config = dict(
    arch='vit',
    image_size=32,
    targets=['game', 'filled'],
    layers=10,
    eps=1e-08,
    adamw_lr_other_params=0.0013,
    warmup_steps=760,
)
Rows from block 5 of a small image classifier, named by matrix and row number. Rows with one number belong to one neuron. Each number is 128 + 32 x the weight over its row's rms, rounded and kept within 0 to 255. All counts start at 0. Numbers have three digits each.
Before each neuron's rows are labels from the 100 images, of 14848, where the neuron reaches its highest value: "top examples" is what is common among them; "lies over" is the class under the peak. Only what is clearly more common there than usual is listed. The data: pictures of board games with random positions, seen at a slant.
# fc1: MLP up (model.blocks.5.mlp.fc1.weight, 1152x384), inputs 192-383
# fc2: MLP down (model.blocks.5.mlp.fc2.weight, 384x1152, transposed), outputs 192-383

top examples: noughts and crosses; nearly empty; more pieces: equal
lies over: board
fc1.497:063136174102156137101142092133166110097202077110155210184107133170112178144132156139119138110096160075176099195143087141126140100147135139128146108172122129150081167105115135173218145149115092176109119165132103118184149161140170130148127100125138083127090112124127161041169158173086165138124137095173122090098124055143200179114153133142121102051153108174141165139115092113080138054110141089109162106183104112131157210157131079163100110118145123116141082144190152164168073143139134137094138157112153090098169156054115153117131107124154155125091103092066110139138143181185120123
fc2.497:102116120131145128121167099113147130074119108106157121150104202095090104113097183119141142148095147147105172138153106082199112189154138161191104111166108139074099092086179114150132076106218118143178157168108076136115157143104121138117175148105109159107153157144178119156124096125180126115074025156166160138154154187122091122103090120158053089091078129081162161139137085086139130156132120126135119114150130180050112115101136117089102124106160089174143143118143139140081141118101093152088167116104138167140095119157102134170139123188089142108119201198177069144123177089126159145

top examples: stones on a line grid
lies over: board
fc1.417:108167110123111141143134159102153079142146123142117085105147210136108064117091072173036147183103158101056132134137171081154147100076088152130124102180145125130221098101178140116146138139083138104122116155100101135142113168118061128117132172120134140160125169102087133119158163140137104103200136115098125112149115096125142122150188142096151139159104173147167085128073115119191180182174115084144118127075132135125125132108152190080116116058170147174128121171196139112117117129141109144158111151137117084167029099158122126137086103094099190111125156108134115110130144164149130124
fc2.417:093106174130148079122158074175195158129090154136142150157112103191141124135182119081159154120126154133163131087156112155150094171154165148104117151090125056101053079144128131127086134109129144122093106112096113133097121126145116150120187116138154137124124093176134124161079125144124167128107039127106163170114149123145147137173116141099172119139157075106118146135169091178085077151153143144118122173182082076146160141131064069135143090160116126088166120121143155163125118144092083119137167135173148129101175165041110106131173184191175043173117141156094128132118118106096132164

top examples: nearly empty; discs on a green board
lies over: board
fc1.276:129158139107131107167136059102146128161148094084103113149135104160091141130087103158114109105091133104147127143079121087111100154084149163127107166140075131099179099227174131087178120118129129157124129085187155152157096142101152159052133140089183139113091108052137101115162107106175181111118107135134121101175134147149196189097129134098162111110129119198178091119190120183073151100116164156108077140117192170156130149160135154172171077081124154137084089126134189164087127093115108145123106151125096078085045157138104179089090100113146040134106101153041105120144151121148109154
fc2.276:105142169157149182084114128217047097093081129153127078144111116091081128149124090149109079233065152148133130117164174162163113137134132105139152171123127193162069142124076118133067172121023131166160132144132089168108101153116164130104074117144191180128113162115122156152072106149131130158130075106155168123121109175179114096112056131156117112164113105107120116128095149154124117120126123152095184137190138113139098139065167140082134185143127148114128075130100146139126175125169180074097129128142134141157097100133176080124140200187103080147145094131145133105064066081177121090

top examples: noughts and crosses; nearly empty
lies over: board
fc1.695:118165136133098147203133168173088033170143153107164072156108129122155082108131143117130120131147087052150097170108221091153101068147155130081092117103159134034107102149178131148100104108130159125136132141170165156186167138173127119134192135075046105109104118105106133135131144166132128107158153142157117145078123115131130126127141154086164171135081156119130088086127079066178163111097096152098092102134163126075117096144083105152139079073128123083114087149115102201132142104187097162156034123092118104143079104115154155135085169079152142135128146133109123114117089145160053101
fc2.695:140113146085142079137175101093110163110145202161118123082113117096100115077141055140176133165128118098135183097203106137092153162168128135143172140117129140133105144090146156119105148116128105166140096095060113101111073152139087094140151124155140106174162104142100109157050046111142144185085079120103123123175151087123108178140114223174119127114060150144111160136088130171080126128163140155117153135156178109097182074118153128121130157106102139136148170097154172152151110194172110091167128086137088079119185138103118066074127155147066121207139129129185153106085144114148151130

top examples: nearly full; stones on a line grid
lies over: board
fc1.396:117118123088095161163123090085116119155119127153094110087109132108138159135055143119191128143127110107110139150136097143206078079115195145091094084152119146079131127136172118056134129153108204159100102116122151166138139137106127077121184100143120139064124175080106199110093154170082131153126051152157119123105121110131200108103130142172099108099142120143118155119114115162152189178165123098077060172107125106223074122104103131078128158178085138066140132171141150112139177129134075123168185090144093113174123125124124160120135127140107176111170177113137121154133150155173123089
fc2.396:127141120095099077122105174153124114114094100166099080163067116146100129201162151092132119122193135178183144144148108074128096169154102133127132127204151130123130162066139096178109167108131122180192154100094148121078107104081067163125138146192153108141136138138101095160119145123114127122067128117104116128110097071148098094121081181115152076105168079170169147064107172132134147120169117108146125122168084107130155126131146168141096139152159090131139129140129157148134135084143188172165135175173096135113165134167142124142141125179134111152095154132087112157089142086147167150

top examples: nearly full; digit grid
lies over: board
fc1.749:110150127111151136116133075099130154123156119163173106127102143114158162120075128137050160098102154126116163153116085071167114109150152094102148110138100137142035086108126127170126142101138142098079074185101158181000139123119114092118105144098097050147105131105109122157089071141110179120159131173149140137094140128175072089155137143141154141078134157160150094091166113070150111109134102100134122129133192128112105172087093141102139100149132110140177140090188099150075127053141084094130147110099098170126128207115147199133132062124164113166162172131104117156152109141162188147
fc2.749:172124099095124129097110135205125084072121205125076090149102102175113129133061123126122129159107129110114149145131116123174156177144073081138181112144130147065123118117175187158125073089155085035115101093141161128089189131153124150162109116159137121158155137108093145107133127078149157084137151109122148136163120123102159137134118120149094113162157210108095081142140156109134120156193176142093117143096085137117153146169141152153147163115155152148142095090117136148166160146124161124181096078141154105126166139196155121159148157129099137169135145105110139190137130114112078098

top examples: stones on a line grid
lies over: table
fc1.50:154122176144068136098135072155126169140105136122125131092167111115106115114121113156105106110084115085121122131102131158145198108184120132084077111146094090121117081125078117162122169200100125162121135147209131113141189102058103171040146100137149166165116077118178120150120116083126181150083167139113085110138128143120140146119136101106138205148079188111097159148116177111080156165112168167146160161162153133100144118133111193052132146106102137065104165114143091118106176202135112141108180117112106116149167123103120155133141106123167123104102141109158115118155191115069076102
fc2.50:130108152131132151098117152183135106131200098112137122163086114118067155151121149126113079145100139091083162109072094091082114154157102134119132112147132120152099151177127122130094125168131102123126108136149163212066081055132117156119169103137025114157074092092152120177127091142137149112191117142170172117116084158126095135103131134179120169101113126187166056091111148083121096112114190100142179180129189165134109158117125110165110127169155120173173140069136126162125116100164107075092155125140175123154103103159148159161138129114104131073102136128134102184133100069182120137

top examples: noughts and crosses; nearly empty
lies over: board
fc1.45:130118108125127110147146139074150097157125128152098038112140133121111117119139141141127145152124154078148103161099123086181117134089085145135158116092095161119152123117104122141128127143143161079198076132168162114138108115092174069090128131086071127144127087099131120089075107162087127166167105179146130109103173125109098164147101090092130123076137080135136140145133074116060163089179090116071093193102139090191121120153149151149149169147167084039150124188096105111123225186126103128121124147084104135120165107051096117102170147159129156129142201142108143121089084128130130105
fc2.45:123119103136160107195109095106125157128173093102094062103089115175145129126107166166115118133172127140086092131178128082135135161177139143125121126137125115045198093094125160188155145140128127156114097172086091132093139098080113103098154159164140177076141115132093134074124132111092130114178096184125123098113140117096112139091154110182105079103150080141182143069142132162107153123153109112108152179155115158095080115128183155149085108172151117121095145149160167115135105134115175163130114203156184151088143080104132127120114078148100156165160132119119109143104112172140202077

top examples: noughts and crosses; more pieces: equal
lies over: board
fc1.1:153137177139109091145134093115165105143062154196078079148107104179054182118115136128045104107125139102164124145111125138100157072152174112108192116091105190121087148201097126122120164130107107105135100149123177116167111136166086119088145124151118148109141128143173148162155060129150135097127141156100135117133160101096103146142217125152144069110166136126115085089141162075187078147141130064126109136076143148124097143172096151157144141159150148117175156073144125156120163151116114160099092076157103137186109094112170115055141153113160066151147133139105120071116109102087122129
fc2.1:128148118125104095117166099056107132075179230112148108135095089116125124132090131141063106084157125030147184148147181126128099126112099158160110135084130096122143167131170101126087111140102131161161122147099110114113153104135141085063196141143166137129111139138095136157132107155146092122147088132068146125116181118090136139172080155169140161077121153141150174125100137145182154115145141154153103122129182115123180129112067115089140151124124149115105152124137121104084070183094143158163100145104136095141157125140080097064121126133085145233136104113156128111081135113108151170

top examples: stones on a line grid; nearly full
lies over: table
fc1.672:114117138151102126090125107068067064123156120119123148132151159145114168146087156098130107120114147135185082166098147058148127155061161169052146150088118133104115121206142111103145111121069157185162089098126118161146087063123129164156189219161102121127126093149179091151101101096153104197126166129156128093197152109127131143099202071145025070151110104159076116121156074087147176086186134151165121184129107086153158161078120126136133091186116073092135108134103140095117117194127060214086145070144135116149145180112143185148089071104181059121138140126161117168132140174214103078
fc2.672:117169136160162189152197120147161116181085169124096175148115085110148113128193106099167092108128124133081195158135190121117077147153125134131154143129172157139122157070116089195062163114153145153134180159098102073152130148136157106116118087115155105090124134141072163100148101143124083161059074107108166108125181120143125153148092123165147161134115146088160134163126140173138132130112162149190118029123173107103103166161158145129204090114132197167070123118106127128155135110125110159172093137155116097131146145174139104117119136117142161111106140078099123165133076072154118093

top examples: nearly full; noughts and crosses; digit grid
lies over: board
fc1.297:134108062169146085136140149124130094140143123144184162127138121113181106115144151111126139046107107134076073151125097108105124169153213112168088156147112115093112070102143115106191103134113086145127140142140113070131121171175076168157123102079162140140139084136118061166137133163175115064089158075091095091106127087130099116137113109134170140124159098128140081093152134082095108119136106085095132110099136126066118139115117150136151050137163110176136138077110111141121122096115128136140133167099104168163131142121155132184079148158150103173137128109120104118139116121106159074
fc2.297:168185092098121149139088178135162082148127154086073073154149132148112163109094141063119079146156150136106094110161147153158104112127073168114134067192096137100127071132109147140144109112152137109125101115111153135102139125051136148126171169183135126114092176084101125129166134111158113137138157152148096142127131141142170103141086168041125186130164170114082141068181108110107108106107153137103098155136132107085150134144151163187140172127172109072146105158118114144096182090192136171174098102142134130076149145131119095122174134146127135101128172104101071181142142065135200154

top examples: discs in an upright rack; nearly full
lies over: table
fc1.419:100103133157036153131145102081110124160078087135170125083127144150114112112054116111144076089161187119139128141097130127177197128129096148197095123136150165142031120120143147151094054057133091107186167142125075103078152143099070130096097093080078099184111104177130145186088187120076139074093130115160124114158142168129083100107172180117127098137100126105123101104146086101150124154128123118153127134123109155143138099163195097160113137221100091100137119101108102114132137081103145115117137125106125140101090099128158191149116140129152070160154091082118131098152166132102069132
fc2.419:145125103102157138144082124169134157163113109074156170106140094117129137190105100162201163141123156047114132119162119155130125080114149087168176150122142135152124110089099124116206163106120147114098090125118045154169076092116106111153135140100136089108126150083115112122150186120146089134149140121111146124126136142133179116051062123092171188151104203091139135136122143071068163115091150113102152162131146140117100118149059130093152169103120175112121151115136141137191136192149141093168157131067085116152195131134139093178128113121126130038120161106142134185125103093163155120

top examples: discs in an upright rack; digit grid
lies over: table
fc1.370:172158152151129185076073071076155136155160149124210105094125183102122152109213145156159093079158109132129189114123116148090139118108145176135173109168143115145133112133123146131090075114132086126133117148168146168144082139097199128093157131100073141139082124107112093126106118187111141141158156093119142151068096128103107123098122108149060135168073147144104049166115109172117132087166147160182121088155163109120122114158094080169148159151163089124156099128106124103169185099113089118105175110142159138087075116164182124144128121126090101142108119133144121137112123162133101125
fc2.370:132161109154077130132142136123203143143086113077138069096097148078130105159160078178092165142067121110141124154148166101164134125135147125103149109170158165144069109105166113137107132197130147114132064180118155143178148163156120150151120169148114043162113125153101106102130135164093172123216120095125106167133132086168104098132142073180112093122104192132100127094117154094118084128126101142187149164125173126125124112091183090107096141142169134186155134084030172093113130161143142165146133132124130087129076073130129121082152107075140124163174135101124100108068121141083080143

top examples: discs in an upright rack; nearly empty
lies over: board
fc1.545:159107134152156128104132067114113126093174118081110145099125068074156068140090078132113121144143136108174149104112157123070113076084107115109127139117174158150116129091100101121169110120111160092138160107166192068173174166141135144173121144130140161103135082106145136105086199108183122131065157118113103172121153134114122147150082116075170132141194077137108098140139222130114113111139144154142171097167122162163093157114112049140100138110164063116139107209070108090136120131140151109099146171153167152112105138128155107195196167156097135133185100123155128147141114093084024154
fc2.545:179144175183123108152117057106063138159111160087052124076117156101096143165157161081133197132143071136097147143098138132164108223140128146161149142152097159164131057080137128130176168098132122158142105085083143084094117118156090112141191085073184170120204141196143162191152121125085086118088155044142129171105126146149149092127139114185124117088167144116143167132139162117153156128047102090135139080211103090132121082138114120174174127139186156158148087131171121118084111095104116119137180116182113128145103122061134137101136195100202155146119112089190111131145118127157162071

top examples: stones on a line grid
lies over: board
fc1.332:082112160175164042120158094111160188112203157090117153096156097127106153129117071069155114107072089102107063111125134143125135145090140108140092179127128111072153155140118136108125157161128081140131135101128071126061146055160141162167148118105171146072144087151144178145101174114176141172139109161146066122136144140096102129108088119114121138155103161148088149166117095162150127176113146212179137135113099134132143139170147099155147120105094125112115077142093166176148124126172109085122105144066177154123142088123102098173134141215074101118100146109144106121112146099123111154
fc2.332:203153131151137089155125121117109091105101183168110112099093140119136117175129104096172143146143100152098134166140165112157171120111173116159113118158120147158068097108112072090142105125156176139151129162132185120076084135110101130157154152175115106132169194166055110069156088097106097130085153054126108130139154149134209124154036124124094154066119171118126138158107148107125051107068078136111095135141066111092076123132116118116120148128136137196160138117108127129171161140191088166132096141109126106130125140141133146189171138047145081076138138098159174128122128139107110151

top examples: discs in an upright rack; nearly empty
lies over: board
fc1.68:132129130153101141174170067105122138156101101166113188150149087157178116122150109104148124125112156135178086137136112080160073113127126179104147123154131122096131140037062141161106105056100120124154144137118135117136111166110106106097152107091167093089151083166090206127147120057157155087123172073139151178103158092104154100108143094143176103132117150103133127154136110094157152188137124152137151118083095090126114163164140121059158156122130122098119173109078122184079146169043163080099214110196059126142120125058134150089174135156227072099151144135125131114060090131082107147
fc2.68:127094157088177082135154135147116151073130137121139106103121089153068120133127129204075113094118134127127112105126085134184153127126119073170139099157115155131173062129175159050157156173126083071103094103146126081122134128134137101154090125166114182106093140124128117132127119130121137172048092177086076117119097126145100179181094149102092140101153083203110131111130090179147100114126111120129102103189144087081191131114154147141169081197129175179126035095172109083142095132159095112111078146088121140106088122105147193220117137105053214106110119097074140112123118136144142131

top examples: stones on a line grid; half full
lies over: table
fc1.571:132098088086136190091068082155116119103110153090090130141148135136129089128100167183136155125086179088159155083103132119111160101165072212127098108113103158067161169175076118146157057117136147201070127165115105171162114153128168126161128132155143144110152080145166150127063113138147138148125140194155093164120135147096194110117107119071127145147132163138149145163165138177120191110123054134166117136159152101172113115118112145152051113135122148096169097169150135146096090122146103120147099113128092104121136123125112161138142116074135159163152111157220154122175109165139086084
fc2.571:180128135156116113084156122097038109199117120120129152125078159150163161128163126107147069135082108148085105129161140145174107128134145112085117156150144113114079151145080137161078101105139139137141129129160121177077144122171104113161142134147123097152107147108064117165186206134058129158132113117172141139167101129194118086159110097157117090074100066098102125153073113123143086136107144086154125183076124132062147146083107057154169140110163153083135127145115104142119148133123102085119094119120179170122128086102130109097155139112120109089101105106133139110114128152126171116

top examples: noughts and crosses; nearly empty
lies over: piece of the first side
fc1.71:158126132065131164145132137114087129181140143159175130092101150079092138137146152141139141107171147095167105142098151144111100104099142153142186111072161139141094157171123170130161091136138099069167104144159095024135095160198139040164111123111078100137100156138163175034114116125122145130125143118098149108088088108159133128127167096189181218113123058135121162202101119133036111056134070110083144103113134107136156151156204114159104142109162128083100083167101119132147178146112148101112076150135130161099116165145077086052164129155122129156182160153055152131114095150091074135
fc2.71:141132143154105115097119139141168097083177107112161165187086115155152126140129171189155152130120113151123086193187083130156092174162101146147142132178055132074152052112149185157117097071200118144131086103089147155138125101088126113129140116137158170063158162091117121123158104100080090143152115070179156150129077125098081150110102134144051134126134139131133171110136112145074146104138163092105140144110138147123145102123136150113049136117128094159125160098127116161129178110110129149162129117085145144103114143128118171100047072083108158129156196154146134212093105154165164113

top examples: discs in an upright rack; nearly full
lies over: table
fc1.538:178150170153112113149097102074153113157071148149132147134156159100055124102150169127153110098051137127157199077108103127145107142114118139092174040149148082164128192148171119149093125082099114130137112101135116177177107102027124106164072201126110102161205077154110119174096128154123107118109164101121065085125081122141160192109144110120153152116073160072175124119145135128136199149132160147165090096142119134112130158110144070130150129146140158161125138097168119150115119143161142177095095138119145124169135104156155078167109133149133150101121167153117147112055135125125163115
fc2.538:095083100118099125127167119139175130081152122131135172100135093153127111154083193132106112104235161073129095103112150124146129141151103103133093124081139154155065105142121117050152098114147146078120143159152147117146163122127196171128143086175131202144107121111163192097080113145121113130106153245152127125131098133090107197127095138160101137120159094134128135138104074115157118087133113166093153091150152158129110094169127121148100157146080108071123121103066135037137132113094133150152116106185195096115102127063103191107164100115183137104193105114129116129176113189093092128

top examples: discs in an upright rack
lies over: table
fc1.650:129116147163043116105108119192078172174099116138138181145148107123111144116148119113126090149129110142122102115125101138157160101174119152165058118168110120081108074127106146100130160144153106122063124130139160136128078123105118115138165123090167135118138111097143135145150046082072181151144162108104138053163106145041142074150161100123160083155083149110121076105166121112136167123097155110133101126182160164185130129146103178122165118176123145198149105132151203194132143120171169192144158141127137123123125136069147141126145175166215072095067060146150147130165136094119128080
fc2.650:114134133137127113170114143171140142088113106103119154140121156157117152167084145183078158130138150110105132118172134146197173146160071175140167103128146110144190082082140128104081101127120110126143136137121189112068157135117120121119149100148123174162127132147147131116172088110097107106128112164137135190163089070112080104103105173105167161110061127137176139125091121121163111142142159159092122169102150144111113069105174110127148116129174124129125177102114085096066108068167144087134138130112153085097128085132095104187107133092118165191090162085125093146149164143151118147

top examples: nearly full; discs on a green board
lies over: table
fc1.271:127114145139074106125090132106094077147113128095162125117160073038127096166112107149173168109100135088143178167104113137098128097116110145155177174126067149148062101123109136137098099110075147059149130129070164081094124141139099079141125071083148151148081151156050099107164126156161099150167150141126174151157158173156129174114144134151181140126080110084092151177105132082126110104105146140123128153145114139159155073134118071191180111196139059138108116125146109128116051106109157092124134175086113108111095078136127140110118163163154128144129108084126109150073137169147139142
fc2.271:159105095100100145139056077181103141108123157189110191168148130190112150140149147116157135158112140200072111141120090145139104069109119070099048135178156050157132175173170113102150140101143170088154113099149127171182091136110109105110112173136172149144121107139068152074161120166089096077097108162117127166129141159112172163193142175182129160138159110118131140071167141165078162134064109144111156150113103086140111173188108182107173176038126137176084175150156141158140097162142132072092106107086112145105149118080148148124126112061046140130171115156119094093139153092176121078

top examples: digit grid; nearly empty
lies over: board
fc1.558:135147141083108177144178175117136152132133149169145120110104100119200131119059094142139158122111112147136166150138158210148129122128158157108173083126139144133124094096157170124101117102129147174119149071136113145175151132114091116083129147145112109086166162117129152118086130104119120139175129134066096117122099083141116058121144139131098171080086129121077133122155158167146181140094132148161092108088137060203058165112160146150194157127091148161119153134150108129118144151108117093117112081171128098143090090146144139108154115114146178113131121132193115135171118139112163068
fc2.558:146171099125113104088051158140123104117152133155096114180142139126164118170142149134175154124166159090125096162135160114154130121126102116108149143160164140128171085162135127113120132121151100148137105123079165112111114096108099186153101155142141174095085135145067074140143084167158101121083117175164160121168124121172126128126144159100129080109135067090142141156140101106124068127144171121117130142112123117185126130175132143093113122079097144147189128170106141177170153084130121111169082202147139150067108098136108074092113123131139133164148183066101133203113120132173179148

top examples: noughts and crosses
lies over: table
fc1.536:149144108150134118147117125148134180129136115178110139154135150138137132138090083135128203114122117138134169114148135115082151127132158095191097111130156160104116133146084142116121131164126119199175089146205170145110159113116164169121088092158161162128132112123168092192144094091121070142082143082152037165165136084087097103108176093133109165123137115158185130060125164111158097190100105071125104151144152133145165164134079071150147114146098139160140115087116094157123145072154081167125192159164093115140083077080118070157130121107156078121167133090105130110135149071158144168
fc2.536:155084110130128133167144128150149083139131136118157131144146138125096157146099064109044134116135105109153111079121100145119211066143092106184146110105148160147142109125091116142097189132151111144098125153097096125110144089135135132103118104147114169125144144169107110126151129121098065153129128068112103118174096105143161141138067182106148122167150132147098109170132195156176118098166210133132061145085119112169119121117130143105167151084174170174182123129069071101110095134185189132149142162099082081170121148069068108150171128124066108157117114110145107103161157120111138141

top examples: digit grid
lies over: table
fc1.590:131154139132162093098110146139083167115158106147128148144174142130160149087200087114152162136159159159117160169139171086106146126105121083116163145117098133149140145138097082128158173172206120079156162109105139085159195080127223087111180113101097110117143099119156130076193110098141154089078114136100137156137202108130124104118189140109224100165044129114136085137126140069035142097109091160156112120137090158114150130104128141146101103141141116114116120139113195161121203163131191155155182090082166202092142118159125171117119066113129127086128176141134146109160179100096118104
fc2.590:181107128088139083088165153107119090212143103104139123110139091149133110167093138123107106084153158114113179145137190099161112139160121149043081106156154167124083150147102100063131126123213073201129068136135112106136176131167080110178107140121105109154161101130074095131148153093117129167091075071152083143156105156158125123127154153181186138073128155150110129129131111114122091130205112119117145128197161127109114139108169138181187074154148138122076137109146109153128178107082138125096112095195173137111199082165127126164166143094147128158154130178087149084143111108082116173

top examples: nearly full; discs on a green board; first side has more
lies over: board
fc1.62:094097160129184151171107204105154142064106121099176200137125073119182130117132156098122098150087148103118128086185118184145184100092124153168085124130080149125110082147125107094141155147164119103128113070100143086176122164139163082105096092095159159086106153107102099075074084120090109135127143141177132202186088181142108138105094092140083109178116125116155164084170115090095115109122200132122098162167181131108151091067194158181156117142149123155132113096118130099133109147124112151168167153086162104108138148165201132148100086134155103150097101147187145139146077181126143139
fc2.62:127137146170129148134201129078096128126058152097080102107140169144114133104126088087119117109138135132056107165103131130115147158143165068156120142130154110150080196089077071155075121117064147175140087109105125114080130090142161099148126120166115082145197091143110093128117143121162123122175123028092136114141145162110134099112074158130139140077180144169111142183079141178180092137100125140133072128105115110201179117183051088135082125063124147109128191153168119139111130104123117137152144089140177075135140134102123115129145104100153158157144179115118090111146155174115094107

top examples: digit grid; nearly empty
lies over: table
fc1.128:144146163160149127062178100159149095107158140100167119159072117085130147109152118138127172149091141108131100080117142152123119148141167100149130084119074122152141160140148112103116164122181085119140137143121115140111130115102157135129147099153153136146144075064137190106169100090120116126159142174189110159193157102135151143153110109077092114139108128092121120110219124142136119118188186086156144136193145125209184138116143123143130154176115065157106095160129195063158141143060104148121149072137144123139154193122141146108064123099122087085145125151125139147193151083140062133
fc2.128:147089118095159119172147139114111064139148119106159175137161185130170105192092118115102124107126129180088112147095161096110072109212113081116138075093172137144139132184108115125151134091148113157150130109091129108103178188162138117131092157138083145206157111152096110089155198165120127139059117224119117096078144071155181087212153132149189149091102130073121152098122175055097070139073143175131186126134106078099121107101083104134146052173141211073117147056161110111164176192164125150104098121128184177137157055136116072141119146094114177178145171138141191040122130111090125126

top examples: digit grid; draughts
lies over: board
fc1.721:121175158118048124116115126132161116157130116109171085110126124189166111090113115167138113153195144087114131126102150075167153140158127162122106127148143101099190125105126081129083157122142095123094143176153119177102111075125110077150096190153121157125128053052188120148112105161100133115173146151110094168124125121051156106119096095145149183076105110209070183165085108115138133119194033126155126122144055182105070100148089147094169111099161158111105134131175159198109125105137138125137102146158119138136082134187104149046072153134164100144173084119193175129109140102149123112
fc2.721:066125074127131101171147150137085087120116171138114123117057101122097157097124146096107151104113132201147111093114146184161134148125091163144099118079110137167144102092133109125156097111129157094144128115141103110138119117142114102156136145181178179123188118147105114123070184133125166117148101084143218108131095197116133180212084185158207145113091160125153168156048081151103091147152228160166110184099084107126149126090102118072127156132102081147153129171157134105170135131164206120120092191138133133105124151133132083144119115111137162104092198135122131147136109155122149114

top examples: nearly full; draughts
lies over: board
fc1.679:147149142100146183175167132098111164089089195109139158130116090077111113121137176118132085069118084166115071108074144073094099065143158153136162142139145117133161142161037134148113072098118069160104089148150168131130122152179215118122175144155180151150114144137102180126158147127132116145136086099175163122134118176143093195097138134180142104108145119132144130146145102122141192116120113116113156118072140128153166124108128138092142133146116135152186102115075115158150149123193161081164150125134132127165144106152157137150080113142100181123120108140187086114132126136167063077
fc2.679:139137086105163155160173148124097130111123112126111145121072112144089172190116046070119146133128064112115183156122128084135164131115155061202102135141193171157158133125132069075152085145063196148130099091113150085096107085096093142134108136177078223125133122156114108126107174127122116069122140084108102104110108136146143117129168104151135062157121105113183088166074086144107123119099109146103115159125126200141124121127150111169116145106149050099096163149179130176061122173136116150101108147117158165150105159112173151185106119132183123076109127099127137107080146181052121114

top examples: noughts and crosses; half full
lies over: table
fc1.89:066081120123111130126180103109117152164157144142178072106112128059135105099108164147140094138150102172090164104183177123121110126107096028114154144120127070098079162108102148201103130178141121145098086127149119138088134154135136099101122169177088139173136116157110086133085144069120169137123112099142139142108113165136094092087155125136109125122104152108164115173146133144154157110133166125163094102209121192140094094142146173122161107099190104115063126191100174104155061129098154114135107098143163109194095172107208087088161115166071064116112131125074122149089097135159139133
fc2.89:169127140149079123084165099137182145092139145103073118070169183121097166178124155147136157072134123096116168191105109116097136103151141115134117119103164207093116168098136198077129139090046131096139142178139087095164169083158093140137045124154132127090149143141124145101129153119152073103123133077106176161208069074149112122146155053114069126110143117156049124113107136090157122102184118064132189144117110059094158099101113123144110135135158129164139105123141119100142088132122134139095125154152126147152160103147112135197137148125118120101158163121110115160145117103090163154

top examples: digit grid; nearly full
lies over: board
fc1.670:134120082162087141110184153135096137140117140069138115098129175144121074157125111112152060105112146104150149161148155134081087109098111090129107126100142135126109189140131128145141135119133156068226195163153145112097144163160131118110126101047101081153132068103158182147117105150148128135117166076101168103156121108117089151074148196128134088125106096155145144134074169118125092176131181096119180092141135132115159111110109223181153094084100163101143137128080139156119122069139122148130144141134102144108036180120122164138112130124061109106152099150135134155100100107118097157
fc2.670:146138155124129168096175145137121154100164132087104170159165145130120122127108122095167120117132080090150157164188123151113225166107124117146154115135074104122164074063085140110097131105118146202169112152109134130169116108097080124101127130102118117150146090110179187150128106129152138094118160119167128199124091158067172122177086138127129140125133142109158099126149201129178159098142077150105072193082094123126104078114150133173065136142084119195166152098111124121106176165189150164098117124120103105171168111126229113119130145101087113116110151066158135208093098175151140127